Weights of a small image super-resolution model: 1.81M parameters, activation silu.
Rows from block 3 of a small image super-resolution model, named by matrix and row number. Each number is 200 + 20 x the weight over its row's rms, rounded and kept within 0 to 999. All counts start at 0.
Before each channel's rows are labels from the 100 images, of 14848, where the channel reaches its highest value: "colour at peak" is the nearest of a few named colours to the mean colour under the peak. Only what is clearly more common there than usual is listed. The data: fractals drawn by 1,000 iterated function systems, in grey. In brackets: how many of the 100.
# conv: 3x3 conv (model.mid.1.conv.weight, 192x192x3x3, each kernel summed), inputs 128-191

colour at peak: black (75)
conv.26,187,172,213,227,203,213,209,203,206,210,180,186,181,160,216,215,168,235,193,221,207,195,173,206,200,175,181,213,106,226,183,205,215,193,185,201,196,173,184,205,217,190,179,199,193,199,190,203,199,195,199,209,184,193,156,214,192,194,207,212,221,164,190,221

colour at peak: grey (86)
conv.125,195,194,184,199,197,179,189,203,200,203,224,194,199,159,186,201,195,230,191,210,196,205,163,191,181,185,186,190,243,179,172,219,196,188,223,201,202,200,179,199,206,162,178,192,203,194,202,206,209,215,218,190,183,195,202,142,209,206,186,211,202,238,191,232

colour at peak: grey (78)
conv.156,179,188,206,222,191,198,204,226,216,197,197,203,191,196,204,226,202,158,195,184,181,179,167,198,183,170,208,194,273,193,158,209,204,199,187,201,194,208,195,226,212,201,163,180,189,198,205,164,183,194,186,224,220,216,199,174,193,242,219,219,197,219,201,178

colour at peak: black (82)
conv.186,224,203,201,189,213,195,192,183,201,214,208,202,217,180,178,228,193,220,177,173,234,165,221,212,234,243,182,190,196,199,193,211,206,203,164,200,169,195,208,207,195,184,178,190,208,165,188,206,186,206,210,185,226,197,210,182,175,162,186,217,222,216,184,181

colour at peak: black (94)
conv.141,197,202,189,217,197,203,209,225,191,212,190,181,153,198,194,209,215,207,194,206,222,201,200,198,209,203,260,199,227,251,194,203,208,207,202,206,209,220,214,187,88,205,190,175,211,193,196,195,204,187,206,202,204,208,199,217,160,201,198,148,166,190,195,192

colour at peak: white (58)
conv.126,172,194,209,213,200,203,201,186,196,219,189,200,220,154,202,235,208,170,202,207,202,192,210,207,200,187,205,207,217,202,196,191,190,203,194,198,152,182,187,203,170,197,171,200,186,199,213,199,203,209,201,208,220,161,206,154,196,154,200,215,194,201,211,217

colour at peak: black (100)
conv.105,194,203,181,191,212,201,202,195,202,205,202,197,201,187,205,195,198,183,206,203,166,200,192,201,204,202,114,196,190,164,211,187,195,201,191,196,188,175,205,184,269,206,188,195,220,204,197,195,196,182,207,188,214,209,200,198,169,154,212,217,197,182,170,205

colour at peak: grey (81)
conv.155,218,179,167,210,174,200,217,211,206,173,206,208,182,197,195,231,215,205,191,183,192,208,195,209,205,166,193,201,208,202,128,211,188,192,194,210,236,207,205,196,205,177,186,224,185,198,205,193,209,194,190,209,187,205,167,183,198,202,212,198,180,211,218,205

colour at peak: grey (74)
conv.166,202,192,245,219,216,196,185,177,207,186,200,225,169,197,186,211,185,200,189,193,203,209,210,213,189,194,213,265,206,204,201,212,208,186,202,196,200,160,193,181,162,179,178,195,194,212,191,242,239,195,217,181,152,191,199,196,191,225,183,214,204,132,215,222

colour at peak: black (88)
conv.157,204,226,199,208,196,205,213,229,208,199,166,200,180,212,205,189,230,210,202,185,178,209,193,187,195,171,175,201,213,223,191,210,207,203,199,213,174,162,210,193,181,181,167,171,202,199,221,169,185,167,196,185,209,188,192,202,179,242,201,209,186,156,205,201

colour at peak: grey (84)
conv.158,194,174,218,198,194,193,190,203,199,231,194,196,194,204,208,241,227,192,184,208,190,189,188,201,200,232,188,206,229,186,251,187,199,196,198,195,184,207,184,211,200,277,206,195,211,199,194,191,184,196,194,204,201,190,194,211,200,192,198,202,207,189,176,137

colour at peak: white (100)
conv.185,197,186,192,207,183,197,199,226,206,216,214,194,179,201,221,223,213,175,195,199,155,192,201,195,196,204,198,172,210,106,199,194,172,197,208,205,212,187,196,205,202,226,210,164,187,203,212,203,152,242,203,207,198,194,196,217,185,199,206,199,195,125,148,207

colour at peak: black (92)
conv.18,174,170,214,198,223,198,208,221,221,212,202,177,183,157,215,216,222,195,192,204,216,173,216,206,193,215,188,207,245,210,184,192,204,213,202,199,198,180,199,175,198,222,183,187,197,192,198,204,171,204,185,194,221,190,195,199,202,190,206,223,207,154,167,170

colour at peak: grey (60)
conv.36,220,184,186,181,191,196,196,200,197,192,164,203,172,232,201,211,256,199,194,177,189,181,168,211,197,111,195,196,261,196,205,202,217,191,209,193,210,191,193,199,183,201,189,200,181,191,190,202,195,182,208,208,197,236,206,203,201,213,211,210,189,210,181,151

colour at peak: black (84)
conv.176,185,198,206,201,198,187,203,180,202,212,184,192,186,156,186,186,198,203,211,183,187,205,210,219,198,188,189,180,160,212,164,202,192,194,202,203,178,160,214,185,230,190,194,214,197,197,202,207,178,223,189,198,207,194,175,221,174,210,216,215,200,100,202,196

colour at peak: grey (65)
conv.108,192,202,212,174,211,218,218,160,215,208,215,178,204,192,214,203,185,177,147,211,200,165,204,166,208,196,188,181,228,185,201,204,195,167,188,213,204,206,212,191,202,189,192,197,196,200,206,218,179,202,198,188,210,206,157,210,200,194,185,200,220,209,198,200

colour at peak: black (100)
conv.85,197,211,184,160,178,203,195,180,203,193,205,206,198,199,196,208,187,182,211,201,171,197,197,210,203,192,130,200,197,165,205,190,196,202,190,197,187,185,197,182,288,190,198,199,200,212,194,193,200,187,209,170,203,212,193,183,179,110,196,219,197,197,167,210

colour at peak: black (97)
conv.96,174,201,197,198,207,207,204,231,185,203,204,203,167,179,169,208,186,203,207,188,190,200,201,201,219,204,216,190,178,238,202,201,177,220,201,202,179,174,204,208,161,210,221,187,191,208,201,196,204,203,202,231,226,211,189,178,220,217,200,163,247,159,194,185

colour at peak: white (92)
conv.56,185,162,201,210,200,187,209,220,182,196,174,182,206,161,207,221,231,200,178,207,177,185,218,226,194,194,211,230,199,189,191,224,143,194,179,182,193,210,187,193,222,223,215,200,187,193,211,200,258,221,186,188,192,211,164,205,182,218,205,200,186,175,200,179

colour at peak: grey (98)
conv.72,197,190,192,192,203,208,203,184,203,186,155,177,208,186,209,247,205,162,157,197,211,213,215,208,211,172,220,202,235,210,168,238,204,187,198,197,190,183,217,177,158,184,155,175,185,234,218,204,205,200,197,192,250,188,191,203,212,225,218,215,192,177,182,192

colour at peak: white (90)
conv.75,195,154,186,203,182,201,192,220,218,210,172,229,181,163,207,207,186,199,192,217,174,197,197,210,172,201,200,234,203,201,174,186,225,201,216,191,180,151,182,187,183,214,185,192,210,211,208,190,201,203,196,196,233,197,177,225,172,172,207,206,203,127,224,195

colour at peak: black (99)
conv.164,196,218,174,185,210,201,207,219,191,213,182,204,179,194,184,194,220,224,197,212,205,196,203,200,197,207,233,201,233,258,191,222,175,182,194,195,208,190,213,195,105,192,188,198,200,194,198,183,202,156,194,184,228,214,213,212,195,201,190,161,206,196,177,202

colour at peak: black (93)
conv.80,211,205,190,199,224,218,205,206,183,202,186,211,164,179,209,216,211,203,197,180,193,215,190,184,227,242,190,212,219,169,225,189,178,210,190,198,149,110,233,178,226,196,164,228,188,192,197,190,212,189,201,207,193,229,196,193,211,252,205,226,200,143,172,204

colour at peak: grey (66)
conv.43,225,206,193,189,202,191,227,191,196,207,206,218,213,200,203,200,197,194,166,230,211,200,163,212,184,205,197,198,242,184,182,204,204,170,222,221,191,216,214,183,196,180,219,194,202,209,229,209,191,186,181,195,201,201,218,212,194,216,213,209,193,206,212,179

colour at peak: grey (60)
conv.119,214,201,201,204,211,199,199,194,219,203,195,201,195,179,156,215,196,184,203,197,194,173,205,197,165,205,195,215,221,196,194,227,187,227,176,201,196,193,212,185,200,187,197,213,162,134,210,192,216,202,174,193,197,216,206,184,207,199,197,196,212,204,198,200

colour at peak: black (96)
conv.140,194,194,178,179,210,199,203,222,194,199,205,206,158,202,141,214,231,195,200,207,198,193,184,193,201,195,228,221,213,253,186,198,210,202,195,209,214,208,219,202,143,196,197,189,200,207,189,188,194,182,205,254,226,202,204,202,227,206,211,167,151,183,183,195

colour at peak: grey (63)
conv.189,208,175,173,202,202,198,202,201,159,217,212,203,209,196,199,252,201,158,191,207,190,214,191,210,198,214,210,205,210,176,199,216,190,202,205,207,194,210,201,186,218,188,170,200,201,203,195,162,197,202,190,189,158,192,212,187,162,205,198,212,187,170,106,249

colour at peak: black (72)
conv.84,156,185,199,200,236,199,185,229,209,199,184,163,207,189,176,205,186,172,191,199,195,212,178,203,161,190,212,214,167,238,207,210,193,186,186,188,221,241,199,171,212,199,198,192,222,206,200,189,212,177,194,214,136,205,183,215,173,178,207,211,151,152,143,227

colour at peak: grey (99)
conv.184,206,183,203,168,205,204,183,205,174,153,141,201,193,233,217,193,190,142,202,224,200,199,206,205,186,187,205,212,195,218,193,186,205,205,194,196,193,185,193,202,192,227,181,199,181,182,201,165,214,173,195,174,212,206,187,216,227,231,210,216,190,155,212,204

colour at peak: grey (81)
conv.40,194,177,191,213,196,202,196,222,200,215,206,177,181,179,196,251,168,205,201,200,213,185,203,214,202,264,211,214,255,195,150,212,161,213,214,207,189,212,185,189,157,227,208,205,203,233,186,203,213,185,189,212,215,221,196,182,216,202,195,196,186,185,173,206

colour at peak: black (91)
conv.5,197,187,199,207,190,204,200,215,211,208,195,129,169,185,198,201,201,186,200,190,205,190,198,207,188,196,197,150,252,212,206,230,178,200,198,208,223,208,171,216,200,210,193,175,207,211,200,205,130,184,201,197,189,176,208,213,193,194,198,205,202,165,191,184

colour at peak: white (84)
conv.107,210,212,170,223,183,199,196,192,206,191,204,168,197,182,217,199,175,156,222,210,187,179,188,189,190,223,185,136,233,195,188,205,172,215,211,196,205,210,192,209,198,191,211,142,187,195,203,182,161,179,165,196,216,205,196,189,209,199,198,190,186,215,182,195

colour at peak: grey (67)
conv.63,212,206,197,187,187,99,171,204,198,215,174,197,203,186,194,189,220,174,159,191,196,210,178,165,193,165,179,193,208,180,205,218,201,219,214,158,201,204,200,213,182,204,216,198,222,204,180,202,202,192,199,203,222,182,206,180,212,217,217,199,196,199,203,190

colour at peak: grey (81)
conv.3,200,173,217,193,203,191,193,191,199,189,162,198,192,179,206,237,151,202,206,172,210,179,190,217,205,232,179,196,254,179,170,207,194,214,198,206,174,175,177,196,217,214,233,223,188,211,171,215,175,204,206,203,222,236,198,224,182,206,212,202,214,201,169,168

colour at peak: white (55)
conv.9,202,202,213,212,176,200,189,199,234,210,227,155,192,199,217,219,206,196,210,211,157,193,200,209,192,210,185,158,200,184,201,206,185,214,213,191,230,241,133,192,203,208,221,193,163,202,200,202,153,199,205,216,179,168,207,178,205,181,195,212,196,166,209,203

colour at peak: black (76)
conv.191,181,241,199,198,208,189,206,182,221,216,208,199,205,170,203,232,201,158,181,180,215,183,182,187,187,192,180,170,190,201,198,227,202,215,203,200,196,220,222,194,185,200,205,194,180,193,181,219,170,190,185,181,216,207,181,177,193,155,183,194,212,218,171,196

colour at peak: grey (61)
conv.162,220,205,188,230,195,177,177,177,202,216,188,202,198,195,213,191,161,169,199,210,196,183,208,223,187,206,191,191,239,155,183,230,164,208,197,194,206,200,205,195,191,191,207,208,193,215,193,201,198,203,157,198,220,213,213,162,216,200,200,159,212,204,197,202

colour at peak: black (97)
conv.45,178,211,189,192,190,214,197,211,213,222,197,165,190,168,248,211,195,200,170,190,214,211,210,182,206,191,256,183,232,243,211,234,229,201,181,204,198,212,213,214,137,199,191,179,208,182,168,189,189,186,207,187,185,203,183,193,153,190,176,208,240,203,184,209

colour at peak: white (89)
conv.29,201,197,210,197,182,202,200,220,187,202,194,120,199,204,198,214,189,195,194,183,203,203,193,199,202,192,197,110,245,215,200,242,188,197,197,201,191,186,162,218,196,207,193,169,210,201,204,197,118,191,203,198,206,194,199,212,192,194,205,200,194,155,201,201

colour at peak: black (95)
conv.180,189,207,180,186,217,203,198,210,204,218,194,193,191,180,194,191,208,191,221,225,136,209,200,194,193,181,207,192,149,193,187,235,200,202,194,201,180,158,203,193,192,207,183,219,172,198,200,161,190,181,184,219,226,202,190,224,191,191,191,232,203,141,203,205

colour at peak: black (81)
conv.111,180,198,210,199,216,212,201,189,195,201,177,204,210,147,212,218,181,205,183,202,191,197,230,192,209,240,214,209,121,220,198,224,206,202,191,183,185,182,211,193,146,202,195,185,182,216,183,189,218,198,208,192,206,190,195,235,188,183,219,210,201,201,212,208

colour at peak: grey (72)
conv.31,199,203,218,175,203,212,229,197,199,209,195,199,199,205,197,212,194,199,136,159,222,189,222,184,234,185,197,183,194,161,195,215,205,142,196,204,201,218,221,183,196,209,188,187,220,189,218,208,191,199,226,170,222,176,218,203,203,205,205,197,196,211,209,203

colour at peak: black (70)
conv.79,194,189,209,201,187,196,204,192,192,208,194,175,190,204,200,196,191,224,192,190,235,172,202,200,212,207,208,188,227,223,179,189,207,189,212,197,179,165,198,212,159,215,197,184,218,201,204,191,194,207,204,212,189,202,197,194,209,175,200,180,201,189,192,190

colour at peak: grey (68)
conv.152,191,238,166,197,159,181,184,154,230,201,194,211,177,173,173,229,183,209,193,228,188,205,192,197,202,205,170,206,192,208,200,200,194,205,194,186,193,173,195,203,233,201,230,205,180,189,188,226,218,178,170,185,224,188,187,209,160,223,183,198,203,189,197,234

colour at peak: black (98)
conv.35,191,194,179,200,234,197,197,190,217,179,200,196,157,206,216,204,238,206,200,213,186,216,202,196,215,209,178,196,201,190,206,197,201,218,174,190,225,213,209,183,245,214,192,188,210,196,170,163,160,161,214,187,216,223,187,186,182,175,185,190,210,140,180,189

colour at peak: black (75)
conv.124,218,196,214,219,213,202,206,193,166,227,204,211,218,175,184,211,187,195,181,211,199,166,178,215,192,197,215,165,235,204,217,215,190,230,183,210,190,180,175,204,152,184,175,195,172,207,192,199,204,206,204,173,194,179,192,205,187,195,185,210,171,220,214,226

colour at peak: grey (74)
conv.39,189,157,187,208,197,195,197,201,197,193,206,220,198,185,191,232,274,191,202,179,196,183,197,220,224,141,193,200,233,210,260,184,199,185,193,202,196,194,194,216,201,206,191,199,175,193,207,215,185,195,215,192,188,236,205,200,184,166,195,193,206,211,177,161

colour at peak: black (92)
conv.130,199,209,172,190,210,218,180,213,196,191,222,203,188,206,190,207,226,208,192,217,211,213,210,208,200,225,195,232,227,219,197,204,209,197,214,194,195,191,230,179,173,194,194,220,196,194,171,175,228,179,190,210,223,234,186,184,158,231,182,177,202,161,194,194

colour at peak: grey (60)
conv.87,222,179,207,227,193,196,199,220,194,196,191,211,188,197,200,178,190,168,224,220,200,201,213,183,202,193,228,239,220,185,200,166,199,163,208,196,207,208,175,185,146,197,205,199,180,219,192,169,220,215,201,230,197,228,186,191,195,215,198,186,181,177,210,231

colour at peak: grey (65)
conv.136,206,191,181,187,189,209,208,208,184,258,200,202,181,217,206,221,213,215,205,198,183,207,214,186,206,201,187,222,221,200,239,190,199,202,194,203,209,236,189,209,205,218,202,194,171,181,216,162,206,197,204,204,194,212,216,210,194,184,211,183,190,258,200,226

colour at peak: black (98)
conv.6,200,214,197,199,192,203,207,232,179,188,198,193,169,184,185,196,235,214,220,186,188,207,190,198,218,203,200,223,246,164,167,184,213,213,211,211,189,173,227,178,221,212,211,162,221,199,201,204,191,203,200,217,238,214,232,238,186,202,206,183,167,191,211,189

colour at peak: grey (70)
conv.173,206,156,214,196,194,204,190,213,208,198,169,188,187,172,206,243,236,200,203,185,212,173,200,212,196,172,190,190,253,180,165,198,193,190,191,208,184,184,187,190,198,202,220,184,191,200,212,202,166,211,199,188,256,236,221,205,185,191,193,203,203,212,196,164

colour at peak: grey (61)
conv.151,189,180,225,231,185,167,184,192,220,189,201,184,191,165,214,209,206,147,215,183,213,193,187,229,192,186,197,187,183,208,197,218,216,198,216,186,201,210,175,222,179,200,201,201,199,203,206,201,193,189,173,242,214,202,195,204,209,225,210,217,210,202,203,179

colour at peak: grey (61)
conv.77,252,190,191,186,190,221,230,226,191,228,171,205,196,193,187,194,232,169,215,191,205,193,183,203,218,177,187,209,199,145,210,204,207,151,205,197,211,205,219,189,184,183,189,176,216,196,235,214,195,196,202,173,213,167,212,164,208,200,206,214,204,215,198,192

colour at peak: white (97)
conv.104,199,172,169,207,199,195,189,170,214,220,181,197,194,204,192,226,177,227,211,211,224,192,189,208,195,199,202,223,217,251,186,225,181,199,197,180,242,269,190,217,233,178,197,203,213,194,189,187,205,174,200,203,180,211,214,200,207,192,191,218,199,270,148,194

colour at peak: black (95)
conv.128,195,208,201,195,187,222,197,201,189,202,205,188,182,199,209,187,210,217,215,193,183,203,218,184,208,198,218,200,210,222,189,196,216,206,191,191,182,183,202,194,184,222,202,184,195,198,206,206,201,172,201,183,214,199,196,233,171,237,174,189,221,176,213,202

colour at peak: black (95)
conv.138,207,170,209,196,219,207,188,218,202,184,174,183,222,170,185,206,204,181,212,184,186,175,183,220,183,167,189,180,197,224,162,223,200,205,189,195,135,153,211,205,207,216,186,192,212,198,198,187,181,196,204,255,239,204,190,198,181,223,210,203,178,192,224,202

colour at peak: black (70)
conv.182,203,202,214,204,195,185,184,199,199,216,215,217,210,194,197,225,182,215,196,185,185,163,183,193,209,205,217,176,222,203,227,226,190,186,188,184,171,185,206,200,142,166,210,189,213,205,182,213,170,203,195,215,199,214,211,217,216,220,195,190,202,180,201,205

colour at peak: grey (81)
conv.142,199,196,197,193,218,206,188,210,205,198,214,188,185,180,206,235,177,205,195,195,177,200,184,198,212,258,206,209,233,181,191,203,196,187,202,198,197,197,190,191,211,201,192,228,202,214,183,189,206,198,208,193,198,209,214,193,193,183,192,197,196,177,158,182

colour at peak: grey (79)
conv.100,169,179,203,194,184,196,206,193,195,209,201,203,198,169,193,203,190,240,215,203,192,207,195,193,196,209,206,218,70,231,199,215,206,202,206,195,176,174,196,203,180,209,197,202,194,204,196,192,201,196,196,196,173,188,175,204,183,198,201,236,192,209,200,204

colour at peak: white (99)
conv.37,191,192,229,194,177,198,200,223,178,218,210,195,220,194,201,206,196,212,202,184,186,203,195,197,200,187,187,164,184,185,206,224,192,195,216,203,143,144,173,198,175,218,204,151,192,200,209,201,152,224,208,198,188,190,197,202,198,185,206,201,206,120,214,212

colour at peak: grey (75)
conv.146,223,215,194,194,198,176,199,199,188,189,179,218,207,188,187,219,171,174,226,212,230,191,199,211,187,195,223,209,231,194,169,230,183,208,202,193,175,190,213,179,190,166,179,208,186,163,199,189,210,212,170,163,218,204,209,168,196,193,168,201,198,206,211,218

colour at peak: white (84)
conv.169,188,175,160,188,174,190,223,175,197,204,234,185,171,201,200,236,196,205,193,188,190,203,195,176,203,225,178,205,243,215,161,202,204,210,174,218,252,240,184,204,196,197,218,233,183,212,208,167,229,177,218,189,215,217,192,211,177,199,207,189,199,214,203,218

colour at peak: black (99)
conv.78,201,226,185,197,217,201,190,221,198,208,191,204,212,178,189,199,204,192,193,216,156,217,195,188,205,180,165,209,195,205,184,207,218,196,191,207,117,134,221,189,209,192,182,176,183,201,213,175,186,202,196,209,205,200,202,220,183,180,212,201,207,131,271,230

colour at peak: white (89)
conv.69,224,173,189,197,173,208,206,204,211,201,204,147,229,219,195,209,189,201,204,173,200,185,186,195,203,188,198,151,240,194,193,219,135,191,177,206,220,230,181,207,222,199,207,161,204,194,207,191,170,135,208,193,184,202,216,192,213,184,210,206,187,217,185,183

colour at peak: black (93)
conv.95,192,175,201,191,202,210,214,206,177,196,219,200,192,195,216,189,203,214,193,211,149,193,210,211,200,226,181,208,115,184,200,176,219,179,203,199,207,183,210,190,192,185,195,184,225,210,184,211,212,191,201,202,196,209,198,173,228,195,211,204,202,152,169,190

colour at peak: black (87)
conv.127,219,212,184,205,223,205,214,170,218,208,211,196,193,201,162,197,255,183,199,205,163,200,211,204,232,231,234,189,165,218,202,171,178,190,200,216,195,198,200,185,226,230,197,214,183,166,163,185,184,229,208,199,223,208,196,232,166,220,216,178,193,199,191,194

colour at peak: black (98)
conv.137,196,179,177,207,212,185,206,203,208,211,226,197,155,171,206,196,203,191,173,237,189,207,194,193,217,216,113,216,156,169,231,205,211,193,197,203,192,185,210,185,260,183,184,200,187,181,197,214,205,205,209,191,174,183,190,165,234,192,169,228,228,165,170,205

colour at peak: black (95)
conv.16,211,187,205,195,206,202,197,150,203,210,191,207,190,192,201,201,186,162,205,221,181,193,195,211,203,221,123,196,204,168,182,201,198,190,188,195,170,170,213,192,301,196,187,204,204,195,192,202,206,202,199,201,205,216,202,166,165,166,194,221,212,204,205,206

colour at peak: white (94)
conv.179,199,199,191,213,188,199,200,175,172,207,201,240,212,194,214,218,219,213,186,205,208,224,210,196,212,207,222,234,161,231,209,232,235,203,216,199,152,155,199,191,226,191,192,222,214,184,205,184,222,217,195,205,172,195,197,223,187,210,201,221,216,204,204,220

colour at peak: grey (63)
conv.114,198,179,192,201,200,159,201,154,217,195,186,170,182,206,198,227,201,179,147,205,204,184,198,184,206,186,161,154,205,163,203,216,196,174,205,182,214,202,202,201,229,195,224,182,228,170,203,231,179,184,198,207,230,194,207,188,208,201,193,214,220,185,205,174

colour at peak: grey (72)
conv.90,193,166,194,216,192,204,206,215,182,215,199,197,197,201,206,215,182,201,197,200,208,210,196,200,198,195,176,220,221,189,193,212,204,201,199,203,184,168,182,191,186,191,215,216,211,204,196,178,209,205,197,208,191,202,190,186,194,204,205,220,202,164,110,266

colour at peak: grey (62)
conv.8,184,162,185,220,201,211,204,227,194,204,197,196,200,172,217,263,186,207,163,185,214,200,183,196,197,188,203,192,193,247,214,227,215,199,212,202,212,200,183,213,114,228,197,184,176,188,197,187,197,204,203,228,173,188,192,188,169,240,207,209,206,188,193,182

colour at peak: grey (64)
conv.76,194,215,204,192,208,215,196,180,194,200,200,208,223,192,192,235,195,221,213,219,170,158,172,196,199,214,189,212,199,195,209,169,222,196,216,201,166,179,202,168,248,183,200,203,178,193,208,219,177,196,188,225,230,201,184,182,164,220,200,203,175,157,228,174

colour at peak: white (84)
conv.47,137,190,192,203,212,190,201,217,192,196,166,208,205,162,206,206,220,216,208,188,178,211,167,226,177,180,187,226,104,215,199,223,201,195,189,189,178,175,202,189,190,205,174,201,206,202,198,180,238,208,195,192,172,171,154,220,173,195,213,240,201,175,208,213

colour at peak: grey (62)
conv.88,187,214,194,212,203,182,198,191,193,211,228,212,212,222,209,214,213,174,190,188,223,189,185,208,202,176,198,143,218,205,184,230,216,196,214,201,226,292,203,184,157,199,193,176,223,199,200,181,212,185,203,195,191,208,194,204,193,212,185,198,196,234,195,190

colour at peak: black (95)
conv.99,209,222,190,203,193,193,198,226,192,206,186,186,165,189,179,202,226,200,212,214,210,189,202,207,205,192,233,208,222,239,191,227,213,199,205,204,178,186,215,189,115,196,201,186,198,208,208,174,185,200,198,200,227,203,191,202,124,204,185,169,220,179,174,217

colour at peak: grey (71)
conv.160,207,228,153,200,187,205,198,220,187,205,198,186,217,172,200,216,193,217,204,196,191,219,201,197,202,195,178,199,211,190,197,247,204,198,199,208,119,164,161,204,214,156,199,178,177,203,207,158,180,222,207,214,244,221,198,217,168,202,214,220,189,209,285,235